Weights of a small audio frame classifier: activation hardswish, held-out accuracy 98%.
Rows from block 2, named by matrix and row number. Each number is 500 + 25 x the weight over its row's rms, rounded and kept within 0 to 999. All counts start at 0. Numbers have three digits each. After the name is the row's rms in percent of the matrix's.
# conv: width-3 conv (model.blocks.2.conv.weight, 160x160x3), inputs 54-107, a 3 kernel for each
conv.62 090:468516509482533466514503499452500526507500494500493503473500535477500500443546528479500484500503494471532491504507500504500481480519496500500477503500506445502589500540459500467538500493541500481500500524500500500494446552501500500500500517500500551488531490470500513466554454437500500512520500558500500486466500500500502500522500500488506466519431489500500496533481461519482511533547446500500500534500500523490525493499497507500531514480533519483522485512500500480500485515489488500500
conv.63 093:500500525497454500468500527490511500458446500478529590472495500563500529486476500500539509499462500517464500511539432536487457508459564500483507490500455480494500555500497500500458464522465495518498510500474473492538527500480527466500491500514538500464505577505501497500500457500500500546463545500552500504505500489497510491506497500500505508517494500500500553492510545500478500457500412546500583470500494500500489510500493500476500459470500500500476500500491497486514507469507500471476
conv.64 094:500500485500500534500493504488500486486504514476455596457537500508445493500469468500500461503516500498481493465500516460535500487488500511514470500500500500500502500508491487443524500540509544430468500486500470545500493448500483489558459439572500500443483500496500500500500499532525531500492500500500480500522533481466500481487500474477466477500510469561500480544500541498487521481510509496500529501500585527500529500500501517482500498500548532496500500519523559519500526479540500482510
conv.65 089:560496504484500537500499517501500500494500500500500523500500500445473525480530500520486445470560501493530458509456538482486500499500502500516500520500463528500500500455500491480486512500518500492546448537500564500501485500457500504500500494500511500568498515526495488520540500510494486453475447494438500500540500548500500473500568510500518548500465500500500500518544500500509478464526506539511462500475555558488511485500500517537491496525499500500479484480500463562546512517500529480500
conv.66 107:511505539500464500506508437485500511486470500507500428488503481471500494490501470500538500500529500500435677500511500532518500531487500519455500510521500523500436500474613507548500500498466500485500500508543500498456494500515500500500500524507470529455518475503498510537497508496500500543512500533500466500492500500489519511500492500519523500430500500526500500483500568487514485486467500571442545502504481491500486462508504558502500514504500491513502507498543473451509557496514516487500
conv.67 097:479467500470500532500500500502523491454500450495476416483512500555500465497510499500507500507500500500460493500500483500500571500472579454506593500500500500500500524516475500500500500550435463478562500501500500500492468497493522497500495483500466537499503500465527500500517543467500432506524500519514500500461519500500476522500500515547450486495500458500500500547457500489466495500500480521500498505500503501537500483500500517479517483468589525493500504500524513494527532478533500514499
conv.68 107:506499500555474501502500444521500500461500500500487482523500490559497491548478500479439500511500447527539501476484466515474539500443500445500556477500556510512500457476483531467510500475492497529500480500500501500503500520491489535498475500523479518469492488505493500464500507500500472542486500490474513493515517497447490591500516440495518497500500477500477500557413488507483460492526541520515510518500492488509480500489475504517470498500497454500500472551500525508537500539475500500532
conv.69 093:484544481500511500500509500573500476473500482472462572544489465493471500532453477489500446494512487538541487504508513488552475448522500500500500532500500500444502529500469544521500497452489465502500500563515463500538472529501500479507514524464500500486496493500500533500518500500499500473479438486522559448469486487500483509535500481480473500500500471470480500543546523500555436468488500468500508562446500477455481500492500500469500500542500517481511492500500500489500472488524473500536
conv.70 111:500502490504489500479466507492502500450531500500485467463501532462548424508500500474500500467488520521477505480506492481495527481500519474475568475500541481512485502528444500489500510496512496473487500500504500497489514500471470557502502483500539492463526509461500500484500500578470471509509500481513505500521500511506500525478500483509500500500483485500536470511490547518486491500500511480500532470448502500514510553465473512473500481540509535474500500481607499506472496544468505500510
conv.71 108:500481525500521500539500500500500478468512473492448486500500500500522522469532511579500481510468500430500580516500500500505500540492482561470496500497504548500440493500543506500500500518439514503565452476603461478516476525527484434525495464543500516500500470515500484496500474502579500509491495545484477516495519497500517477500500506526500515504500500500500502500500475528500463524500480489517451482548500511500472550418552500521466487493495473494500498492519464500500535498500491500492
conv.72 097:532469529516478500513506500484500500496485512564500500504525476503496500500489500497500469500499500494467475513500514508473499524455531472464482452514500500500500467500489525534513574518462510493489514500509461469540461500520499471581500500461500500508474502500484498536450438500499500480500500500500441500489477532499520490461533500553447472486500484500447506500500532508500473500483500527482484500481564487487488486500530521500513540505500512500476500500451453500500538500473528500500
conv.73 104:538499518484500500464514500515500495493511525511493453500426569500510485512507460500510537517500497451485527500515500500531491475500500523541430452501537500484518430500549519500529443500496473496599500500525542526474500468459497500480491501505482553514534500439472508500484518477524527494500507500500500500487524560507490493500500500466462601500500500501517500500459487507484500500526525502500508488523508524490469473500534588487474490519555477451542486508504500500481507502500505488488
conv.74 101:495512466487472535492500492500466542496500529475481500500500500513484500500499484512500445466500500537466478500500569532503500501481500500500519500543535483507522532493509500535482526457468508445529519507500500499500497518500500487528500495520517500513520500524500500487500439500523498500500521507500464500492503477500509491500506465497457508500473499500497511546490492508499485507500500488508489478500500500484475477562454500450511467468481516500508441500611516503500494500510482500500
conv.75 087:500478481503500509520489549504500499500504500500520524512500495556514443491500500500498511500505490500500480500504500500508500461480500454530500484500548471509500514500433462505442499454516557462464504523500500473492500479478515466486483451490500526454500500507511488509571509493552480500500483464500490466492500500503500513458500534490486508500500500500500559566467481513500466503500514500481500500500500500467469546464497503500599460514500500500500517509500540503500500516471529486500
conv.76 103:478507577519510500500500465500466526500500500513520453490527500458533518493519480478500500500560462500446549448505505521480540481497472511500504500531444531507506500483492469463500500520500500567474478500500525504448488470527485538514531500504500512482500463500500513476500511500500459562479523486500502474480500464490529517495532514500500528500523468509500506500500500505468464570466500500444521471521453500493492474529453517481500500500468516487485463522500500475457517532514500445500
conv.77 086:447500496432465524509536456500527463500504552480427543519500500522487532510500550500487513500503500500500483526458576491500495472503550500500525494500504449507531501519500463498512528512504500500480500489500450522529489563500553464523518542484447515500500520500503492477478500506521500500543500478527481475446500518500500421500500500520513466474435500487505516500517540453439568503476500487475500523500529533484519523500498492488533484428500500518500500500473481500511532500516500506532
conv.78 098:512500485530476500500543478502529500492479471522508480506501472513513500517534469500526500500465504488500443451500608515485487471495500513500501534529530530500469500530482500472502500500458490500539500516500500451591518517500453517545442504539500467526500500608500500529500500501486500501531518554500480500500505505499500488512500494525477495485500513524500500502500475490521492489542500466500469500500500498500500500500513518481511533500465500470485499500535500489500539496500500521445
conv.79 103:500500465496457547500473463492500565500506500454500499503500523450512506500525463460503498480479529489500521537460500482522509509475500516490500500525482507500449500504503489500489509505493554451450484482558530469535503480492491441543500500520525537440522484495508513489511451523459501420542508500508500511476500524541516467542486464519495442500510492486468535500489500465457512432500500468500486500500549471497500503503457500446500524500452486477500500500453547523488529500439500448500